config.toml
norm = "layernorm"
positions = "sincos"
gradient_centralization = true
lr_schedule = "cosine"
weight_decay = 0.2
Rows from block 2 of a small image classifier, named by matrix and row number. Rows with one number within an expert belong to one neuron, the router's apart. Each number is 128 + 24 x the weight over its row's rms, rounded and kept within 0 to 255. All counts start at 0. Numbers have three digits each.
After each expert's rows are labels from the 100 images, of 14976, where the router gives the expert most weight on average: "top examples" is what is common among them; "colour at peak" is the nearest of a few named colours to the mean colour under the peak. Only what is clearly more common there than usual is listed. The data: reaction-diffusion patterns (Gray-Scott).
# router: router (model.blocks.2.mlp.router.weight, 16x192, trained with AdamW), inputs 96-191
# up: expert up (model.blocks.2.mlp.up, 16x384x192), inputs 96-191
# down: expert down (model.blocks.2.mlp.down, 16x192x384, transposed), outputs 96-191

# expert 12
router.12:161112142104123135089144146109130083130142160147144124156135135118113111158122158106085102131129143103133097086067097117127135130125152163149087124193127116115121123090118115145125172126099165125140146138158114136122142107103157085130101144141155104149149128133157159136128150158157099123
up.8:099105165130139074154086141126129133128126130121112118095147113116117098128175102146130133154158064159142153131139149138130118204133135107108143085124115130145103129114132150115143134124137128129145164138146100124126122119113125080073144128172152163164143128139166153092126109105125139118
down.8:126170154080097104147126139156130178123173133103171171099132145140134148095116128141122223097103106138109120111141133146118105111136125126149115126119132130113119188117116161177133141133092094097147121149154102132142148147133131101154170162132133102057080142099137114112111141093099123137
up.9:136131178147191131145118122127104121102127142134143131119122124161099162170139153115137149130075139150113192101146134141101144118133086122110144076139108123132191139141140179156164104117145139128116132112130130140165113156119129104199085145118133093139146143092108155143119128176101125125
down.9:106129122115167148126149160104136112143153097102113108122170117090114110121160144134115105097088128106150125139153104171171165131092150104074128137146097099119096141143144113154154109136143167093129103094107141113141093130139141126128102148135133154152106132126109108171152157105123140077
up.10:123153100112120158100126107140145134119070138112150114169166124103148082154080085123113117103169170097156106120089117139126115107117160126153156160163119089115110115121125132160161177121096139127112103096171172103127121118080133140109170116144104151112133124116108157086075103107137134111
down.10:162116123065159158160161147105132081148137122125134136119091127096123137114098091164124165142087101132154168097124128092163155164095105104155129129154128145102105124106105131115116112147154108160135150108154103123138141086144054144106181093130101095097148170106152112113145136133130152129
top examples: pastel
colour at peak: grey

# expert 15
router.15:179088146161147150129175126121130145140125107109113163153090116116148134084125087124120137122177084147094130092098134157132087148147128111168145125150129150148094154156125135139114159131125104139153136150118129148103104153122127123113144137160088127098091122124107121097128142150171152128
up.8:132150132102133114140122153117157157153092148082147099115148142139133123123174176100131197088095123114152126148131110137146087103169094141123132105138151071149132170118130137114125151113136079127106092111151101130165109117143122143106143106165130120101156153137125081109105142128135110116
down.8:119121168134086106113118214092136104110109158173158137097111114101109149142133094108129102083164131095155133147053130133151123124128113156149141088082113138158110089159141121130166141143138107129096109100112122131124142103111125130117107155134099131089118125155142181157124148127135143116
up.9:128167138119118113142133145123095151139095170130132101142130107109107107126132174144153103148125113145150169109144133117164126173150088157174136122103115113100094140134117131103082109163130125091150096113139145075118119085059109162158091123101160088146114120133079151129089101145124098086
down.9:117168167135164141109116157138130134157172111158140123120105152147133107115078121103138080135115113093093076134137147087082112111120115113105158139107151163117088102119144132105138137141150132132127120112146113184130141157134152130164145115141139176087115102136160119137121153129159103125
up.10:131112077106112152102124123147125129105170136107126141108104149125161103109120125103100138144133193105148120116127118147122123133133091108168122137117099121131127134100161145163127129101152133107136088141107134129094174128134118146087101124143121156148161154172151138160129100125098099157
down.10:118122164121183108188097143119080128140136138159195155119154113093112131107107137114133138177127118167087133120179136127110103152134094168142121204118182118113137080121162121097121152140098124120117164119105138147131126142108136131114150149117138119155145129158160080131126117140121133121
top examples: pastel
colour at peak: grey

# expert 4
router.4:144120139150150123113159139093118118158112153134152095164139130151083120126086087121120089120164116142154139107127143113131107133141126140149107143080166094151127106108159110135110140139110179119153115142156110145101164141162111102139155129134126123139143087131114156101128102087156120150
up.1:168152148102138125131132115125128126114078147099104128116136123136099114115140133118133076119115132138145105154103093151136137158121125126142142118134146154113122147105124170164113103182125170131095134059148139124107129122127150151140106149086111122118122125143128100094119179118100114180
down.1:140110180063111115090106158109156117150147153099108129132110170161129112135131152113080129146100129109117167119107139161120153104146128131084163152108142121136096120192142133163085087097171115103107135168120099120150096126140151121148113120136111108155154119127075130123148153101147117145
up.2:139170116086139149145117126102088183123108120114151159141145162202120165134168119106123136105141082140091102100137092145148157081165139141147140116147128123176089138126113113128157138164143094121123129153098081104150141095123144129102125143112080143149128121100142114136134075113107148167
down.2:145103118108150117139149112130131137145104114088104117151144147130145114125118116178168117139132091148151085129124142102074085094111146105140142103097131141151132074138151093109114119093127153146106114157116143161167104114173115141096094136110148140133146088136154124152137129145141116100
up.3:125173140129134109120119142125130146145134105119108131140104129098090144087164161141176136126114109129150170117139110094141117129111102090127133186140141156134140069160129124142148090109144098113126112104143160108180189115122126174125138144137142169126082143091137137120139167104078137109
down.3:162161086173079146061101121121148112093113152105150125107134116101124105133182138136086154115114124144151157115123119128127129126155125127122153135122088135116142103138150130098147129113146137126087140114142081103127102109168168110115160146194137105137143122120113192137110142157137091099
top examples: dark
colour at peak: black

# expert 0
router.0:159143086136135124129103151147138152153117126123170112103166121096122107136092137136122118094115106142117079158144162098128118176121129154093113090143144122131101079165114108154112144093122100089131124155143153134132125118095152170126135122128126099160164117142133112153120093123152139159
up.8:137110106121151127170113101127095128128156124147117096118127154076143125134105111117143110108133139151130127152117119139100118159151089132131153106118097136163133152123112108139122132109071135175154142131133156134200132162139171115151122131149087117093130147157102141114161130154138102122
down.8:081119146199101159106115103105159155109150121134135156160122110120099166155150109117098143099136060108133148102134121118148156111118136101126169146134107149133122121154164120171141087136123093150104163124149106085096146111148115119156142143134107137160116117118133109120147142134098160108
up.9:142099114120057109101114112106121099139163143114118148080110141109110136142098159143155157159126103130130130157185108131145109145135141111115180176083139129109136128069149091074085119146128125115155105151093111101113162079164135102169112096102171122119125118141150133158124111114145104140
down.9:115129139133142151129144138101142154173141123079119095122095124120128122153116164081121122131157125107115155105114140097106131201166098137132148146114148155107131119155106133138129135130127158121121127134144084157141162138144115115121140122132136146158117088109123098112134147120120168117
up.10:133125122171098098158121138127117178107104106134111175114150101131127161110112124132147129117136141141136163130118092163124113147134128142100165126142134190166140134164132163092126129125141103126116119107077108125116103136169141127121135138099130123159067118169126099187146105124136123146
down.10:117121142152152116149148082090146124164111128136127076096114145154135134165146108091181096170149154142128139110093154095115142168154106094130093133113114087110143117110131112127156066160100122139158103158114170160152094147109122168151109140153139142108117159112110127107127137125120126160
top examples: grey
colour at peak: black

# expert 3
router.3:088094102111173113106147153139124119149108118129136173129115127108124112129144140109108124175103169138132108129135120125174181153143116132116135122173100114090132117136146167162153124151102130135170149117170116155119145118129139115115093103138116143152109174138100151116138115138119143125
up.1:125139113151108159116102116142113095153123134124082110090134155154118116124121132117162144136133145105120127141163146094112169117144122094157139104120110124119137149130110096131103109161108141128093128144139199087160111115122114150137124074125123069064116132108157170117141118150097127146
down.1:119126136125151149134128088138153118111117171136092101141080162151138087142134158072143151123118138127128113125167132163109115126079139151108114161125140121157163165145088165145135178130145184131115146091121121161059127140137122097137084131111156168113162091094143133096162120118111147101
up.2:184116170145086166147126130143128136111119168121124089106156178125122098098153133163136132116148141125090096130125144128098117102123152126115087110111094120104112119092107098155138159111147141136116112140085091153100131154106113166141112118142128155111109146134132145091105087118123111144
down.2:147116140142114106117139142083142154115144123153135135138114119134111147142107148151113139138120163121122105132135096085106083094136154115080114099162143148110126117114193102094102170106120180105138128083123105171116119154171156104126098136142108166166166153148101169107091126139151107085
up.3:148143120128143145134163079129118154142127137116095120102142139158124112115161134115125092094119108121152092110117121116130126125107178071166165100134164139086126149095101107138142127139118148127109105140073120123148141150133085134130109112108135078146129116114109140133135123118138175113
down.3:126103119096084157137140118100093138059108182118150153118157134130128150129186095184116134097161131157111127100145115126137121123131126106119167114152120150141124141125085122115106119137121115128119140136103134117120153139142133120114092106154144132152109113165207160122113124066125074117
top examples: dark
colour at peak: black

# expert 13
router.13:118083106100103158153168119127114086124121156162133139145124128133143122153146125130117113140130162128122114094116130154108134127059124145106122132125106114164118113089171132124104125115095161132109125168105166113164155132097161134093089121129130096146180140149148130122160171146148134112
up.1:115114166114137130119134157157076153093124141128140138137172110096107136105119136117110129133134153167143109136112075138168139100103102106122179142125168118118139113086144137133120117137102122114143147169148118116128123150127097109124132135122074136109149130146151112116098150147158161126
down.1:100168180134158119133102119139141165124135122146109171109139124132129157115095128116124111120073090166130098106156113109152167131117173117133110105120102129189110100116126139119135143127157120071143138136088170106119136113169139116127139150117142112162088129156094156118153118151101133162
up.2:094136119158197135156144155125122122183130083149112094098120120162108166171126105138129139147102135120160061140142114165169111067126150155102137124136119173147108120120126121134152086132112068164062158150137117172124115151140103149149136150139073131114098177123111129123139137124118094130
down.2:156138137122097124155130114109125145139157167121153127122145128095119143118105116154160114148132113081126103170107144135134143167135132138149172108172114155135110117128115134130152137102097129137126136100117170073142111152110137105119100119112194126107135107155153132125144133083155147125
up.3:123126150096119114140123105141136125135134089109114106115139126127121122127096121155092085164139150144148116110135141118166119164153116094151095155136148138131080123130133167109097119133154131144135096093159117149105171097122134089164114126165106111156149142165155148129165114144177145096
down.3:133101109122134073121152081150134118148122107135109105058110112123189131139138130166153105112155127131071136138162111127129169099134138134112125135120092120121138125120120169126133105177103089169150180154124149090090120134122112116115173109151122171130110157109094142125117117129077151142
top examples: grey; feed 0.078 kill 0.061
colour at peak: grey

# expert 6
router.6:171136107132149081133132139134173153129142074145147137107150146098142092137134114140076160111096124152148106117136109148111138114143120112170137135157149124070102124149125110112182077124142106134081110079150087125154119123101098180135109147132186187127143108137137090152065121125107135117
up.1:105154128146135138151134168116124129190148143116139120149147100149130153173103091125146138113117138110138112140157149131108169143127147134110091139123151176148123143119143175100152145125132089139076164120098093173149127122161136158108131122159177126143127170136101154110089108180085121104
down.1:158150132120157167079111125089132122116159123140099110111143128119118108141149075097109109109169123150137094158109161097182180148134145152133134123137123148118135118109099094124156128139110174143107127118124120127147127139088133127110087166137144170106167125154146082140165143120109114128
up.2:149134134140176111116120159122102158152101101093115100100185119159116156075120152111143102100136140128158103128099121126114159127128103158104113110130103131160150059122135171124117110164122110131126157141095160123112081141129127120099141158123129122136117110156082169081137132160146170122
down.2:114128160118128128139144144114136145146132103154126145115124111080130197126114147157150142143178092084110104144150143107100127141133155146127102134120146129107143181143101147127094201118089121139145128091084091164126140119120142152089173117152156134149127118129137102132127194133089130147
up.3:131139144086173068146150171108147114094116106105151143089109133169144130090088124149119126118079126166140153159158129094144128099177158100142128156094104159068162123126119097123077178134139139105135138128140171126124145116089136138102147113135110191120108088145139119150130127115167126133
down.3:137079107118135100145063151113110168091137101081143127127141156098119143137161164138150097111156115096128159101162095179149115156137122129139069126120128102126119159172120161121108072137092091159121125143136146118162155134123150148157127121140137115177145146141136117111118136125125145130
top examples: grey
colour at peak: grey

# expert 2
router.2:119169109120158155094102134122158126154129134130088100138149151136155138155160139129143135146118118128159102184144139128120138099114108135092111126181140131124111070091150137072127124102118145110086104111090140103136127127140100135135146105131126158147100127117158124113149109093165149127
up.8:142117122091117113122115125147116148140158159170137129106103104168106150134139104102149123169148104120090140113164156113110135119120144140139144123132149145112128134156102081128160084083189134141141118178130130142138088186153149133164148106135110119139144077150147157181131072122116128122
down.8:175092115123117123095142148103139142109122151132143103130084104121143107121151162099126151144081134134152180105153146101125059139123077139110134104148117063097080131128117127096088148088187126161133123150151157114141121116108141161147114106135100104132152141131136086106157141146113089109
up.9:126118112152116122101120115131135150095104153196140160128146126171159122084102079129149136146126207158124134132154181149157149077109148126153142138126159145146157122150144118153108147121149135089150177143132125108117126166116116101108151113095103133123145134135123120096146136161143121121
down.9:154140129123124101144118149107145149114123090151165092122143112104105178166156150093089125155178097131147119118105157137137131124120128115094132109130129165092162190100114143126123100164097129099148074094162163165120128119098160143125138088116119192114069107111161124151146122155141131153
up.10:170119132157132143115140132139138155117169138135136123130153111149140114088104135156111164139123110143111127133110121145151122122141094145110143137143176107165098120099162099150096139164147151103094157096130133076118071110124139184135154126146166093090121123151145085156120125104093155110
down.10:080140094094145117135139122152133114173102141139122098151108133127119120093179147131164141095122163109079132140139115142103135100169093126121140143114132114143096099182114147091133120128119164160103162133095151110137099098147121101135152133102126117135116133108098121142103121134160161100
top examples: warm
colour at peak: brown